config.yaml
model: "class-conditioned image diffusion model"
cond_dim: 256
num_classes: 12
cond_dropout: 0.2
blocks_per_level: 2
scale_shift_norm: true
cautious_weight_decay: true
batch_size: 192
Rows from block 14, named by matrix and row number. Rows with one number belong to one channel. Each number is 500 + 25 x the weight over its row's rms, rounded and kept within 0 to 999. All counts start at 0. Numbers have three digits each. After the name is the row's rms in percent of the matrix's.
# convs0: first 3x3 conv (model.decb.1.1.convs.0.weight, 64x64x3x3), inputs 22-43, a 3x3 kernel for each
# convs1: second 3x3 conv (model.decb.1.1.convs.1.weight, 64x64x3x3, transposed), outputs 22-43, a 3x3 kernel for each
convs0.1 108:509535495544504520460460504507518484493473490491527486453457466448450430465461460487492493465492449470493472483448507518499505468484495549542516515544504517517526481513516573555575531534567520510531499515518499490485484489513514529497517494495486445507488497530459513526510500520532487525494536511532489491522479500511510513497492539485504502496520502474458484488511503489484493457487520501478429480458492555464492539523460524479512503458489490495491488497527454438458452460513459446455526546538512503490508518529526512528517513517481505513519505496532494535458503509494502487504485500511494516
convs1.1 105:510529501512527501517525503523524531517520516521530531486467462507479489514492510472496480470481468469481494513503514516495493508496489479475504486485494463465471466484488483497505469482480505523508509530502500529517498503509505511510495509501451453464467453465458450464495495516501496518503506517482487468504497479500497480528509518541511518536521531489488496501496508491482500461458436487478473517507479514528517496507525474491508454453494447450467441441441551539500548540510548530500461465469467455465466476480521521534509516517519520528546534517547529526519529530505496496509512519484484493
convs0.2 086:533506500520515557547546541522538496497510504505509540526537499506538495477518518520530480520490486528505513462456453529494508496480474486485483485461478485521490484476468483466458486492447498492514453499525481479482500474501497498473475476483489465521499469476502473527490527451520535513484491524458486514480470498506468501475485516474526526492490491482507486499493519473479540503460504502523505519522506576502554506459497476501481521518514510514506509548514511518487524493473498498506518533559529536491534491495520476521469493481518505446523497519541516490501468496501473450489466465469456488
convs1.2 059:509493507520524517523520510512522511514514516502508509505494499507498500497520512489508488495500493490491485486496483493489487479492481506495505505480492492480479509521509526503489525511503474469482488477491487496509489464482477465466501493503506511521500510517508519527559524527573543555559585550476480474478485489492479488501498510504507516518510497517539539535563552528539528523527512524502517511522510515588552551583527566575561422438428415429433432430417480496493493507513489506508512520517529511513510511512496481502500520493523522514516522509529519512514518499506503491492497510507493501
convs0.3 090:495535523450515474494490548511507449498485487535508488526494501554505514533477497486482471513512448502513516513537511478521477516528486517518502499440504530520506482483479463530478439485480545457451551460479479520486496497506510525525504464504522508494555495536500491501452485491426505481507481504542466463486487511478532520466477501543533549510502487483504487476514471464483475581538525512521501519504531532564531523499525472486500513534553473488523505519496540509502500512500534461495473485474523428502502514491525523530509530533499526484475507498480488526532473464481507512510521461470543515
convs1.3 088:516495478472490490499519507538500498524505487502484481479512494485502503500505478459487472489481453496485496517486495509501496523503481492493506480479481501521508522468520482476505467471482515521502489479445507480465502549470527560492470519471486476519497499490488493464515486495496491545475496499468451476473469488496498513498504518481475503508498540514496518524491512537512566435478471510520458491498425433496457500504490478437508511477517518498508519499506567477505481460490483461506455480465489509490470482456487496491497506526487491521488480464507512535506506576521501464492505538479519553
convs0.4 090:511456461515487478447466515535488520562505548532547459472523491511514480516529500499499458536498500464509465521503490519529524505486477498488491503470487476486498498498514506503505491506495532487500525487480500518562501483520500508488479493480515525505513534525509521499494488508467529545534503466502497480476496504489467501473511494488498541514524490474447509490507513477509472537499525514513466540503523495474488504486531481508571510517480497486495516492500551566510517465465472515499528508493507460508546535511528523501476510508537487505493481535492495482507553487478473496493539542504539551
convs1.4 074:526503501513519512509540520521497480499481474492488484482534504514503509504512493489525522508488508523504512527496466524505499519527486526516522491494509483493500487524553512536454527485505510514470499461518470448478503490489508498475481478495505519533519517516513520519527492470470493527468523516473490511506528520506520524471505497466483463504509499484485493496511505515514492432509442528470525482525495409509510512488484468469458486518510494536520476510479507510505477506475515469498496488463504488476485504486475483512482508543491508497527519507534500504521522500539482487454483495495503490
convs0.5 089:522523554541536502510513545476462412494479453485487463470517524508466529492490480492461483496477509492458503513511492535521506528549496518506498477524493470489515497513506475493561440520516505505473486467467519479480482484466486502493495485509464497485488486483496480495507501505468502493472447457490466493505522533532478495492512501520533510500510510480549532531543532487495501514525540527501515464530528469479492470480526454525486499511538532587540513541511489481543523512496513558560480482537514521504481471518517511477497521526506489457529498504512492498486540520480525509525477518534474520
convs1.5 067:479509498488503498481508501501481501491484505499500514471480466480470470459470471523494528510492500513484503514522498529534526503505495476505521475481481493502498492506502513488513487493497505517511490503493528525504515525529510536537507515508471508477504521491488514473488485485502478502465469490499501512510498497518496517484541532508543541488529505505506529513507523516508536520502503547502519522500518551587516500555522496543496508508529475499512513512510550514536527500515526491523490478474501484492484479488478498506464483490493490504509507498520502507494494493503482506509494496511507510
convs0.6 132:506506480499514551463508509472463519510491467487493503512534520466515491549508481482505504489499462497507526545490455488479506503522525475510529523529501493500497509526482511513529544488476554488481456487505482491527503513500491482512497508516502510480490475479518504504530474496500497518549520452490501489479517499542496486449511518504478526445511483514520501509505534489501503459433601432499546565542515508512506490498506501502525518533473527493511513526467492500490575472485458509478485513505485482490509494511530523525491519501519510512537484507525509500477503494476473509517509496478459490
convs1.6 182:496461516506490531504487481497496529502513488524510526504522497498486488475515509483520528492499493474507489501513534480470464508508479547557485494497516499483453500468504482484513506484483523538529494454477491508467485498530494502497508499483483473484505513516485500510500469409506504502513511484502515503516529503486464450505505519496500534466483481490508516507503510497507469489500453523509500445527491448500571515489516458517515505493442494511519494493451491457515526526518534469515523523524452482454500513518490513479510475474500497482478521492505517527500506473473482451543552570513502481
convs0.7 099:496539522537488519546520532489509491492534478481481457505520519498515516546482524482522495492482512472505483492487512480486491471503496541478486496523526517510528511447473528486520482492478460463466483484463503437443556464469516499528517499461511492494466481475510496506490514529563520531499509527503530485482534527485538514494541490525531548499497534491499526505501494494514523474473478534467451501474527494501491513490640463520502486499511510501496507515500553566537523498540507539500519497477501515478540459493512497519514484531502508492490507514480501490517493478477495474523482497445498486
convs1.7 062:515522504536502502475495492503491478516474494508510517496509480512470449489481472536518509528481493505492468517530490469519503493534511499517490509536513523528500533520487533488496489534499519512476545507497539497511522521481458500449481500489530515497498516512513536527465470508495465481472480486483482507509521549464508526478456495390415481459446498474502515541511516526526531484506553484512489502553506493504500456489496445479507504527486510519493467494502514512499459546522498504499525508496511508484483482489496483510462493515464463480490488502466505514497487493493464491484506524503500506
convs0.8 091:540480498512490516526519510475502466485520505484495490531549534502468497495500474503493501508524521500494547507497467493487497486472496550535497503513528495479492475465502508484484469499524530514501501541493510486523493505516466497488513491488492548504540519508496534504508482473513483501457480524513488520505467458503520531499494496468496492450483488517501522491498515513533513538538531511536527492508536559455519506516487473454454489467473435472484488528490455474471492457480427471527481482447460481490469496472531548537498516505514474552503475495478498531482472472558523510541450495491498495
convs1.8 062:522495523520535536545524541516515501512507500506499502512514516509511513498509518484501504486490493483493487510500496503510495501499495472480478452467462461481432520501477507429486452469460517497505531481490488494515491513507485491477476503505503511504493510510487493511535529524510552517530525517500528514480506512509515494497494521483500538529505544513500494512503495523509503474483503509515535485522525485495505505494492498506520440475462480435498454491449524519492525498498515514504462470470496463493464470477528537543522553539546566568519547515544501546534524516480491485504485497499504478
convs0.9 105:521503519536514470528520523474516462522490579487517489506497531482546522497520496494474495540506534509527483516496483545525532467438456474471536487512513501514490529530482536465488509511485487490498512511519505512476523514490523522525469524498527530520514502526528500544508515498449459476485463555510529531482504477522542494479474500467501472503484507493499491495502473476525514476498511544523530453454503525493571519517447542526528464487505476523496491519549552441479418458484503506511469489484528509517482507495514508475535485498493523514460475483471485465525525536504498532427453475537507522
convs1.9 112:490508513491499461497506483484498463541504557503508492497492510500500506513511514480496517490501545489528507489502479504486521501488485475473466524519473499512531472497465484497550487493509479487497510486519503511494483516498488455494505520487506497492494478502505507477491454496462467460506497532509487530446490486545526538482505513404458452488512516510493532474492445516487488494533471495474531495499473516495528521524457509515539517502504438485501538491505504490497476463440520515497500514478543532569502485486504509523501489483511505494521530565482493422499505497516528549448476409508505521
convs0.10 091:500521512526506505513480500456503485498498476446418477486538493511486502554501501531487490495453488496489495484488479483539427468507475494497466492516444513504468471493494484503483536484436513514493518486515528510498515495524527510500504502521476501498520526498507482520489478524542527476491492512467465458503500505493530523490499510480498485534477486442460498482486506513487468533512532494507523524541497532510530500481483492515480519486499502482491552520530508514488474527493499482537485522520536493486522497486542559499509517518497520546458482481463501509513498490513480481509525512467513452
convs1.10 043:494496497513489490492489478475522496502539521488516523526504526504501509544523524485498495502510490487505505479537486493529516489536500474479487488472492480458470481470437481474487493446472516468490503485502504449487455464480442415478482478460507510528523524524534527534465474507498485517474497533508513491492527477485509516495475492480458485451445461506503502505518507498507490535492535450455480473498492494467457462488496500455448524507498507536503523521516462504463487517494507494467480480497489508518501489509489460494505476478501496488468473460482474479473458484542497493554493509485510497
convs0.11 088:477482516467491527485505509483497499507472466479522456507542497494477476498536506520451498449469480453508475515511491517472492518513469468493467513518454473481501480490528506490456478468499501491504456487468518481503526494467458498504484479448510489483484477512458499525495443446502507479524503504505530492482514522496502519522504511457488481493530518495470497449467502475470463528480446528494476467523497506489495523479432503512494479499485469470462490498535498437429494468515530489502513477507510503498526468452500522510497471481523507483504471480483463503483474478521480504517529518516488512
convs1.11 066:515500536531524542530544545490502502514523501492503490515532485485489480506511486536507515516488525552498527501513507517537484540518486484464488485491497464489512507525513504498518518537519477505480498503494522472488513533503508519472546522482503490522496505497520526514441457457480475497495507495527472489458428451493454469546527558534524547552565559518464501501451505503459503535568563478489508524472486492495508484501512508481476519481474446451453494410472562482535574522571555499515502533512512546496526547514509531538516511536513532543510510493519486494546514516511447462549484510507467500
convs0.12 097:492515508513540523530501526510525472533531485468474535514473498499525523484501522515517477495495524504493470494459490550495533513495511508485522514538536514475531453483589500521486512486537506487485540461536494525501504504484517488554518488509501473497519525493506504479472517525481449453517519468540525532508510477542508516484518512503489473477518493482486507480471509508501493460479558474511504542492459512502529518491500475512556520490483511472455501489495571534481453498466475479525480498475529546522484495488480500459491448477490499516462544487457473482504519498486540491476527496482506507
convs1.12 106:504489490508509504504504525512503505511502512503499482450485498520506500495502500499493500503495503512494497452502468535544568447494468497449447495509494562514551489469481524486512491447497483493493514517533492494505487491501505514519505507508494468500487485479485494534530527498516502477495508505460489480444496465494565507497498523486507513492526525486501483477492477499508496479488515517487526507523556452536516492518487452504473506506464498507496515512491493537512437488458486521500476479479549525540464480473502507539496510505496499490523518505483500471500529508547523507472480425546497511
convs0.13 100:555480513506491508511526519494468475456478478480477463502528522526516541529497569495482479491479527509484526440458502489485454474468520518527513513543526533533528509480446446486484459459481509523492501476469487522490517524462471502496500508523501518473499471492483496498479483523512516493473474474481514489507531524525531464485500487491522516517519525526461527495520511490504469478509503518506504509477485458524482511493485468472498490513534516528537492516487545508505520513512567495508459472466486497494508489489487532469474496509547510477464476544488485463525499503550508516477526531534509462
convs1.13 073:499500528489494492452501477494495509519486519518505548496495534486492524467515493503502507520518519518527517528489516529465512514459519492495448512518475457493464479504525513508549534474539526475518491497508475502507510484474505470488524512517454472483503537513515485486497529563464508540416543491505505489481525457518439472496427461538485542499502474517482511517500507521501506460471507456497503490474467541482472490470470538540497475471511513529502517458517487476481514446512525419513461508494471489519503504496536510503494502484489528481484478496525481474487438489461478444506523476479474466
convs0.14 097:518515504507513515466525461481508514531541495523527467475497517528508471496537484524478494485527500509523490499494454498511519512481538493449509490537518482546473516522500524513484488442496532475494510519504523460527501496495479488528476467508485509500454498500480509506459481450492473475494509487470524552490463475544530540498485507515515510462528487482486470508488490509497541534494492474502522534535496496504501525504535511505503506493535500493506570488542445514452478507498493517527490523513473535517489518508483510513493521493531484498456506502524511519481489459459529465467454467500435495
convs1.14 106:497498498502520485497533514517496490525481492497460467491474497505499507480511519481502493477500495470492509495475517491483516527500550507486512479484503496477545469495529496501541433474461480497487486479509447492486507550502504517502486513395478485486499481479472497470501480500518529491535497564479506484498523493528523517514505522477511502522505520507500515504493523498516523539498492469501477564565554521527518474475546423548366483481485461461502487444549534493523554508501517477449509509514478490497499487494496503485521513500490509512525527530502527500516482542526555477520543519487502515
convs0.15 091:510523534517515515542544491527493506459531523508544520513476476477475488516508491489486464475498458463477474486502537513507529499508486498487483493489488502488521454486446477516444504524483480486500454493498483514489548490543504494505517537501526483480470487466498469503498476462521470530473516489498483523499530531488507499522498512514521520517510486473456490445484446511472527535485506518515517523553501507541509505491507515512535501503526502498477522498515499528519497520484501511494464499495505482485478517472513497477575501509532504543500493503503516499502478496475512527488443476517500479
convs1.15 044:506501497510508503507506507499512520506507517502503510522505509524519519538534525509492493496485487482486488515535528517535533518528521456474486463466458466468471479511473504510505499506492506495501513506509515503517531518524526526530530534520491517505504514526496515520511500510523525502536515521482463473481469471482468473500510491505516511490509499523511504526512520512515512505486498488486501490478505510488483494486500508505487421389381419420382435406411506514528513518525501510518483493500492497499498489492541520530528522526540532532499509506504505501500503502492476490490487479499492496
convs0.16 090:499496495475496463507457483543511478507477497477466505512514500507453498529481474526487524511532540516512528458481499483448448408457484476489493498473482497456479489495458494462473467494485486509483537509517458520492528501515512500509504520524531515504500516511538511546526534506492556520492493482462500502495470487504509493496476481472469482493463480503466484477504512499478492504528485543476505516508510498512493558515506492586542503538524455518539537482529531519537495520555520517533500533561493483490473468535486489520515484501506517471479486517473511495503474506538504495520556514535498532
convs1.16 078:505519509505496531511509509486508511503503494502512494487509493486495496490489499471473498453471475456462454498494483494514490505501493496495488467466504485451491482456525510530462490503497490483525518515474511497489534539515517527504516512509458445472462453460458461466510530465512510495505511508522508519516523501520536500512538531497518530513528539514502510508503518513507519468500493495480470498484508542489511504537496510509509469471497480489466496472481519524496479485509488495493460481481466474494473487482517528512505506534521520524535514530527560514531543528525507526531511511524515537
convs0.17 089:469490489486519515455540463488544527505502474522532487449503503529479489492527500508473500523513469500488514442483442461433484473446481508511481504526516483497520489486534497521496494497521473537513526495519524474468496502531477506492479502471512532504515530531493537524482503449505506461501492521505479500471453495452521508528515539485519511513536480469514497480475499509494501546515504529516520510504492537495492535496511531468501504496504475507501446508480528476520479528506477496486484492460518469495527482482447515491540494507543497509474496494459510498503514528508533552542564530526529507
convs1.17 055:478486496479488506480502514506493480513490483518507489456502487468497494511522501481473490470465472465459462502480460503495471523520489456475448486495475470461423464504507479478496498485493528535543527533528539530505500518492528516506543528521485492482495505504491501500528524519513519510474497496513511521507494490488494505551541527541543520532540541501506521503489506502509516544533521532508512514518492496530485434481489530504543479472503485495514467480475505498502510492502511514518488500479477500479493507487540545541515527530523541529511520519520508509512532525537534530524524508526535521
convs0.18 081:478499496494483479479480536458471478448468483481470488510461494472500493460486479469488510502487517506502470494440490507506524534543513499500509494575557514512530474435490459467513508496473484491470525477494494464516509489491464514522490548515510527515498516502492491501491479514511505492473503481541521515495519461517519495506488499514514476522536485453534501486479456462503519515465528482512478497422447555471498522492479560480514465517535465486512506477515500529478483501475473508491474467511528512521500490453551531452541521486528443474523518519496499527525516505488543502500507502470488529
convs1.18 039:502502515498506512501518516513517505511527509520520493501505503523506516507522512520523508503510505500508496494514490509544519508518490526508513499497512508498517494494499507497523478505489459462446492478493480476492474488497499495487494485469525526532516521510543539546495458466461440446469436494486466490489491499484468481498506507500504495520517519471475482463460468466478485504550498558552537472546506428496466510479423478550438524501458511493510523499530525551537506548523528559531519510515546540534538526527477479454490480466491475469476489486448479481460475493497455475446451476479492519
convs0.19 109:502531515543511469547499516478520477474517518504512510492539514540534482512517503486500496539516514530492490510450481470475492490497481508513529553512489469494492517504482442479513519513468504501498505489492505505503484503513498489501521498510519509534498518502502517515529510455510501518496493510531507505519503508498508463518510521534497504475496472504485503498507506492488497508503474497494463458495535503542535501514509475505514479522504445509514506494494451455511482476522484466513468504505479478444460486490511490495480520506474494508481472531518483498460502498476519549575566501483510507
convs1.19 130:477482481490483456498480492514527488486517551517508505517494510425505508488515487497502520498506519478479464517521470443531573488515508477521520477481494501521502498510510464484518513499515517508500476505529491502485517497503474489511506513515501486478452490509492482497513456514536460452491478498496457526559492488512463480479509532523466451490453486508505528547489446509509493526477480491541545479476472497482504475455422480473500498506530630500494518497497498490520550513485528519503482516476444495537509509504516499509499485497506494476505496555493479447542487489522495529515475420494487519
convs0.20 122:500471496541530486506525495525501515477500501469488506492518470431506500526512525511491488549512543500504498475465473506468489504491521519517518467550509511503476547507493501439486515483513477493510500524533491507479502505521493502481530505501520485502534508512522498509486519490473532495488512520513452487482447476534494528492509507417504486487506505494502478475510503495525515488521476477480491514512487468531473493556483506544447481513515507483524520511513501520487437471493489473525470486477515541485509459481473485499499521477499498490506494466488507495465505487523541512429520438568548487
convs1.20 182:489517480484522488499525495502514509552509536493510500507501490580505513512490497494474527510446515534468507493496501589493569525507475493467473515486475502519530485476530543482546515469507482496514528528521463509454503536475531527499485537483523484492542478473510470504507461532442458470517471520523517493464486479524494524485444490428471460504474498514520530458500484526496521466490476547519499515524469525508466495494428475499527488504500426503514507513517559510519475484492525506511483494490550513515477503488494503528492488476500544502511529517488492469483496530487518507449481442507505522
convs0.21 085:497472490497533493551509501528521506513518526519513537466512483516476498478541531473527486532497508552541504503492486501469486473479456503495479559512534554496507525527524514529529497528493503487498506533466467497481480515508516522489513507502511523556480495551505526510481536490526481475530508476508548497512538498517470483478513531500531490486524545509499468520492459499513508499448558486478503512508495526477473496489468466504530514498462546553500543491452527485478485498486477480516498432498492491517507489482496543483506486543500498531502509523498498462491524526538533486552542499550551493
convs1.21 064:534508512552512509519512525507482464511506498478479476473497483487484482474460490547580565514547548513529529484485497498495487501492468507532492433470459517482508519499482457493467462472462528526481551493456556512525492484495472475483474474458511522545506505518496505505454454464501469479484449535483492502455472526483497491493500513494470470482498494497500513486510495476511490452485443502464439488472477447505564516556542519571512534530463494428477520486509498488521471491516475513534503506471520498485490479453483468484485489494498484502510529484516545523520536478470495480492507515503521504
convs0.22 096:489468516477458538503440488515489491510515479500497498444544467490535503475552470485531507491490496510480522495515506466536480473500485503493492496504525566521521469443492469498503505462485454471485524499491468506471480527488454506514504484509493526492502539509502490503535528497512499551548493520479439535524505508453526514470516514485502542530524510509507540482533510511537485549467480446483479489500509494498505515511508463487457525514502523477481471517491568523533509452476500510434488497483467452476471476483501496485490523497484495459486516513484513492554507496499515551497547512500527514
convs1.22 074:483477470512507499515517513519534545525516508488491470488515499485518482514515484538492484528487494528474522508536508512535485503512475513479524504469527513495541464509485478515456494506474494527510503500478486486477468511477470488487533539496513510505521493489512500513473453446452482429452526463483499498482499483494536502436455466471479515477510491492450481542500545516483496500577539448573504506550494461521502491502501537464469518491498478524483511530501511461460519472512490505479492529514486506501509499509496501503478504494479502477468462444485500472497502459499453460500491507492497478
convs0.23 090:508501567522527467499547473493536504512499503459488545497522511492512512443518481518556484469515509516484534544514491541483508511501515460497553498471540481490510510530520501491498510515556515499502526461470496529467518491501552502466506475489503525494511488488522493484465485521509480532524514497451473495505495505482468495521542433489509506493532482503469497490515502492499491480530488471498501510469509498511494461470514488482491520519523503519538499477528447489501473476470542472484483499515480477483477502485522527474529524542497520547500471443508482464471468464477473469452458470454473498
convs1.23 055:536535524536524524532529524543566563527549547532555557506500486490485486501497503497502509499505515504509518552556563525517536536531561477483495483481494473484493477503509483472479469458490477474475480476476488478481521509519504500524507515530443444446455456457465465463484497486492523504476510475478488482493504489491512495493486486500492495507506494512511518523513517518509514528506514509500506505520505460460474461446467477432468507501498508507488505509486492488508495482494496482481498486481469469467474472476540537534536537530532535519492481494495484479496478491474464471493483487479471481
convs0.24 118:485491451517522553480483526493517503499507451485532500519512482514498451532483493515521481534504469515480524494536523493501437512488528489533438497557452502529510496464507513514503480496467500503516514532477477479497498504485496503475505494537508524510485493513509505496487507531463501537508505475487516457491478516525484486509502475467524484504518462477483488494496537483529499443498558537468528451468566470499465512489514497520515466502465502507541477524459485475529475468511491453471510521515485508505484493477503498545513500508514554507515470535474491479533485522507546498510505472483565477
convs1.24 188:485512519469514493493511462499474502512504471497480523494502504537497537502471519511491501522513496525454540491508499535504456509487537504505463502499513472545456494446498481470473503470517507475495509517462523508561474487514500512441505503515492510503511523503516492489469476436491482545471504492509506518501473545511470504514482519511486533501478481522491502510501516511488479478504547490519479523512538503486566492492589541512495530496474519481496503502495496513525479482528489458530501522515508495509486509513482483456468497488474515539469475481515483584477500486482493486475516554501516470
convs0.25 084:486466458484531505472520462487527467480461532516554465472473514479454473504475452531514498509531538509558526475533497531521476558510517511500511472545526514530530499495504503498532497505506490473514508520526509510499501506487481489508488467490466493508503510482492491512507495508517485493522491478523486481523494552495518484533483471498542540536534481526472498517483502475487477556504490490515470506492497522500504480492514439471542526526461493481525507510528540484559497516500518524511487486484514516481522506478480507521485494507491490448532511490514505509525539498481496465444505513509502487
convs1.25 092:480487487473484485486492487508515530517523526510509528468472474472480472444471473436440464420422444429432443498512523520520506497499501502514507512508497516521499523526491528528520514532510518511511499500490484497509494499496484481474480488492438435432428443441437436431499493481497496486497515505499493487496492491505487490539517533513498524530509505489481494492474498511494498503509507507523516526539548495501515496497537488484520493480474475456467482449443480477481465468496488474487513516517521518520502510529494486499500492485497496499522517540518514551518508529468461461472480492476482475
convs0.26 108:495480489569544522466472515508470511486479488490486521513524468426514525566532459503511507531529495476497483495484491479457499477483486517501525490520511536467506500502480506454489500467527490476487522523508525484500494482508530514490525518492493510520539508496508517496538514511479523474487504488505495501495508473496509477492510482448527517491493496521508511515511497484479524481513498509546475487462504506508473523501481529523469465472515565475482529504486502495511372489517491504495491465473519502485535441491473477503489521474527518495483519494468498508488495508530533472466524545557504482
convs1.26 122:491512517478509512507499509465498496548495473485515501474504484571522491513507493492498460524477441485492502458494509581509429521509485541455544515511527516482498484509516558514487508494503476493469505475459465506520483518483572536465501528484498493494543499482493501486498493475415458510531491490537516483485483511480493487549465484452464528506485501516504494436498539524486506413524522540502490508543497512496505451501598494495493563506503392493507513493497531524455436510465459534471479501505567517489486490505495471506493490520511502512494499480508497533452489498492508486429502511507504468
convs0.27 107:518503502543542524555522503528518530525539504532539548489519491515445491494470480500488483539474466475475504516507513510470498510496512514528503512483498488532521492498481468490483496473472507471493494477483502488479546504504512501504533537524488486506486492522433492507475546512501524493491490502511490535523525540527527513522503516527549522527530533471474441476486430483493500496505522499489532467501500508487532489499540491519501477488492490485507488504465559544536550556533527522560472499535482523467465477494537511522529549506546516520486524527503517505526496510521516533508523530495519503
convs1.27 052:500496501493496510499504511503491501501490504496480486509509500513514495501511491461450461453443451445433449507514518498514514502518509452480480468469488463464487515536520520524509510535511511511504527510496507488494503504512496494490495499512491484480479481473474472470475485475484479503502490510499493514486493509510517529471477495475481502483492509513506522510508514498495509513501498521533513528532528480490538468503487462515490462457441454436441469451436480475497474468492476472487448453452441462460451465450502505513502503510501509519522529541520535548536543551466460471461458486477485487
convs0.28 101:508513494514497537479482500536492455538515467537530432497497494454472483483487490488515516494487527506513484497500491464461452459495509497552531451499554411503540501519474481497456531486536482462521475487499510494499511503529527479480490505481511496495495466503514473515497528462499522503498498448520475541496504503486474516483507457485474526489467474495522494513492454470515489537540523473502465543512525456511479514474500482526480507465462544506496496531484458479513508501554496507493519515508508501510550510510479505525493543488505507459500490509499508508472478503511488474529487574448536512
convs1.28 132:530539528523517502505487503533493479513489469544515524530493501502505504503504504510464496503461498502471533523493510493474414511511500495515505489494506498487477496500525520484468528502500541526530496498434475492520510496484500477450483506494501487491479484480477475508489482464488507505455480459458490525507497550487484482497507505494504513474470499466501511482487508499516527517480520535516455533514502535561460497557553510530510470501573517517519456512494475501509499527552483505487536498483470488461514522528487483482528520526508519515478514522447526546454467501458510521505530545497507490
convs0.29 091:509508483523544524517525528514465504475417478482463470488504504490516479462501488479500465486524468481520536533490518474519514498497497488498492527551520521573510495502518469498501511498518535514522508481490504483505487508510515492490486512512483473509523487474446455485497507525484496510495505487476505495511534476516486482532491500514525523477491506461476449477471445457472489531492533507493513523503486478486507541515565494538519519515473526532479509500534499510494558504500516540486510490429446458488497426455483465492532495541504508540484508510519528519543470515458474492523553527491536464
convs1.29 078:538542528539537527530527518523527509530532517512503487508514505512537525499518507496501494506486483506487478528527542506524519519526522520532529554556552513508502480463483489472494508493522524511528480460500497493514504528521471468472486472492461476484468492494452462464486503489473498499448454461509526515543557546511530507462445463457438450503488508503506520492491511482486495480489487476484480473475480506525496502514490519525469507487489516489474496484500488501503497486491491483492500492486479473466495487484523508495544540526529512502512527518510507503496496489494495500486488492507497511
convs0.30 099:499475472494474479491445505499519524480495494507482525515516490457493488499469496491519513473486484503497514527526504494520533537514537481540486492496562534550513485472518484532435478501465503510482488490464516486495490553530498518483463501495535507525523551520490499545493494492482492504520551509493515499515527536491461471449477529492507500513487491511507472511494499506503517483486520521531474532496493506435476449604480449496482494489495478515447489508459541515511507484465487477495513523512476528507476502503455483470516508502492488497535544505470499502518516511501518541495536511450525499
convs1.30 103:503484519455457499482495495476504468489524497503503493508501498463425508451482455488491495504477496499509501482503496502563456492500475489513499542513473561529461506516531513452572545553504497502487508488499503544511488499441493523496531563482472498519489471513466494488523490480504481497500437489537489552532489493515478549495513523522523500470486485502466482471429494464482504492526502474520489436480431490459477483430503464475476534488504555532483496519486464476520487458505516471520509500512486523512509478502491488488524475470527472496485501487498502506512540533491466518522494485507514525
convs0.31 088:510484462499478526509516472509511509465502541538507481473480457491504546480503501512512502483517521513491480511460544494506504493489510465490501478496559479501499500492516491470490517516497453497539473495482482487479515505494520544485490506487458498478487494495472498487540487482520480504502534474473454483465504483500475479490517486509526498504475500516527518560522449512501499502474461478500503470510508520487490488470485533499460503512524487483500528513505422463462463458476484442461478520474511493496472456494459471504473487480502490469501490461510507498490511500513493505478514487524472501
convs1.31 071:503505496487498492492503501511520527515529529510531532492478473497487467499486469487492493489498495483486496514509504515512502515518507496491510489495507488492501503486495487484483488492478499496498492491489497485493529513509521518523523521522455451454474463469486480481539559548539563564528561544489501495483497500482496506520533536537546546530532537511508516508509522510504523499502495511486478503501480476482491480485500486471488534540519536523515521517497520505513506487498494489493492489495499498495501512501507513513504513514510510499473469487448453461449455465496482490467467484470463486
convs0.32 096:495520504502509563529523524490484543492530556518481503472434444441460480461475441431476476467501466465484487483493481479520486478494499499517487517496501503526508505485505501469522465466503508503518496510490518556529512504522559534554534537521506507478492499504507523480502502494509507483483539510511549550550526521534559542503519488500477529538505509514474462449459453443485462459490508491472481473462478500525518528515515556547525490479469513487495517503508510491455486503473460449455493467501480498508493464543530511508548501520491527531529523496527528510521511556512523476520498536526483523
convs1.32 043:516510521523522527527528529508518508508515513500503496507515513505528522509515519484481473473462458455454444494517504501520507498520507457453485453454483446460480505514501500500511510513518528529524543529525530534536543539531541533528549540536472482472477485483478486475506509525518522521529533525493498497482483496485490487530531524518512509523507507523514509514510505504504505484500506502506513500500513488515511480517514492538535485477482487461453490480472503520518503508512505504513470482483475484483474473477534530538531536537536545550516530540511521521511522520508488511496486495509498513
convs0.33 101:523470518466496505549486531557553509498499536518475480495525447479472491483510483500509478482496453510500483513541475478510473487522526478502497504536513482524524487530519474450483499480494475439473472497467459492500482495510519475474509501481496526513508515540500491503489459510478494457492444477509473481508525521499495508517504466471499511503517500527495524485501475473500506508481491487490492493509488485460513493460491494495484477463510487470456447495479514491457500527490503524478495488472492496538484492499517481518501479495501501505500501502511510489489485493503490490477510561545492523
convs1.33 103:487546501496547495492513499509492503495472508516480492500485513503491528520490512512485530494459495518474522498489522503477524528490510473486476498510423472472458501458514497450517505438501488511513511521528495529514498527513484504505496532502472468509505516509500501494529519507504517526495489511497507505514533498507523508531510503531542471534522509499469482478479467508486499507485542495490574505502535494502509505509538480526540466497446454497425486513434512493529485498504481477499506465509474419497509450500480506502494498498487505488477516505503513507464499534467539477474537492476525494
convs0.34 086:526527496514528498518501519481442498460451528465462526502524501486518496474514478510447523513505531512496523482471460483452458511432469499466474505467504514535497518464481516493531450497496458487476482497474511480499473523489510498539472492505540490496530559477530516498508516472489460500472495478485503477497471458483498490532514522445515453515488509516453491502490460454488496566534505532511530538538512468531535515541505493542504502526512508531516514492510525492483476501482559513498573518537515516545509554503531437508511523530474505507522464485488488475494464451533545534504515498474511483
convs1.34 083:518514514517512517519518525512515511522527514512517506469485491483503501474493498464465472462457467461454460478483478485504493483497484487488494484481487487484492496493495499500502498505503525527523531526520518525522529536536540544547530537534450448457445442450445444452548548545552545546543541546532516517519506508524510518531524529527515524534524528509496494500478485505491494500493505501498497502502504519538526520526526526532541472476473464466462479468475516506501505489493515505500479490488492506497481493487526530536532537547536540544534529530522516528525516528518506509509491502523509514
convs0.35 093:517486473498539498478493481488483499474489508465518509481544539543505479521531546489505488477450521487449436518508517543526516512537544543521542506554533473539514517496491492485508473497527528493515477538456518490490516538514503502473513524520467470487488491494460532502524499532490487496512485516451522483508508499472466482515486503521490501490496491490480490495505517511488510494494487491490504491525479461466525527494497504485476499472461479472508510502467448489459466538491456491458534482511490493464505492531482481548502477506512529518463506481492473480491510503479481453492488448487454488
convs1.35 064:502500489504510499509515505542531541529511531537528546506507514527513509524521499491494505484492501492496502519509512507486500500485489497515529491521511483521510499503498496496482487479479489501505503504501504494486571575558569575568561565558470475485479487495481481483551545548536538526510531486498501491484500496502510513538531549531535540551547553502491505491486501491481500462511500498527513500520500465475465507489484473486487503510495516524478517494477521480476517487488522488490495496502500485497496488497519525528516521514512525503474457476484467468485471486496487479492491482492483486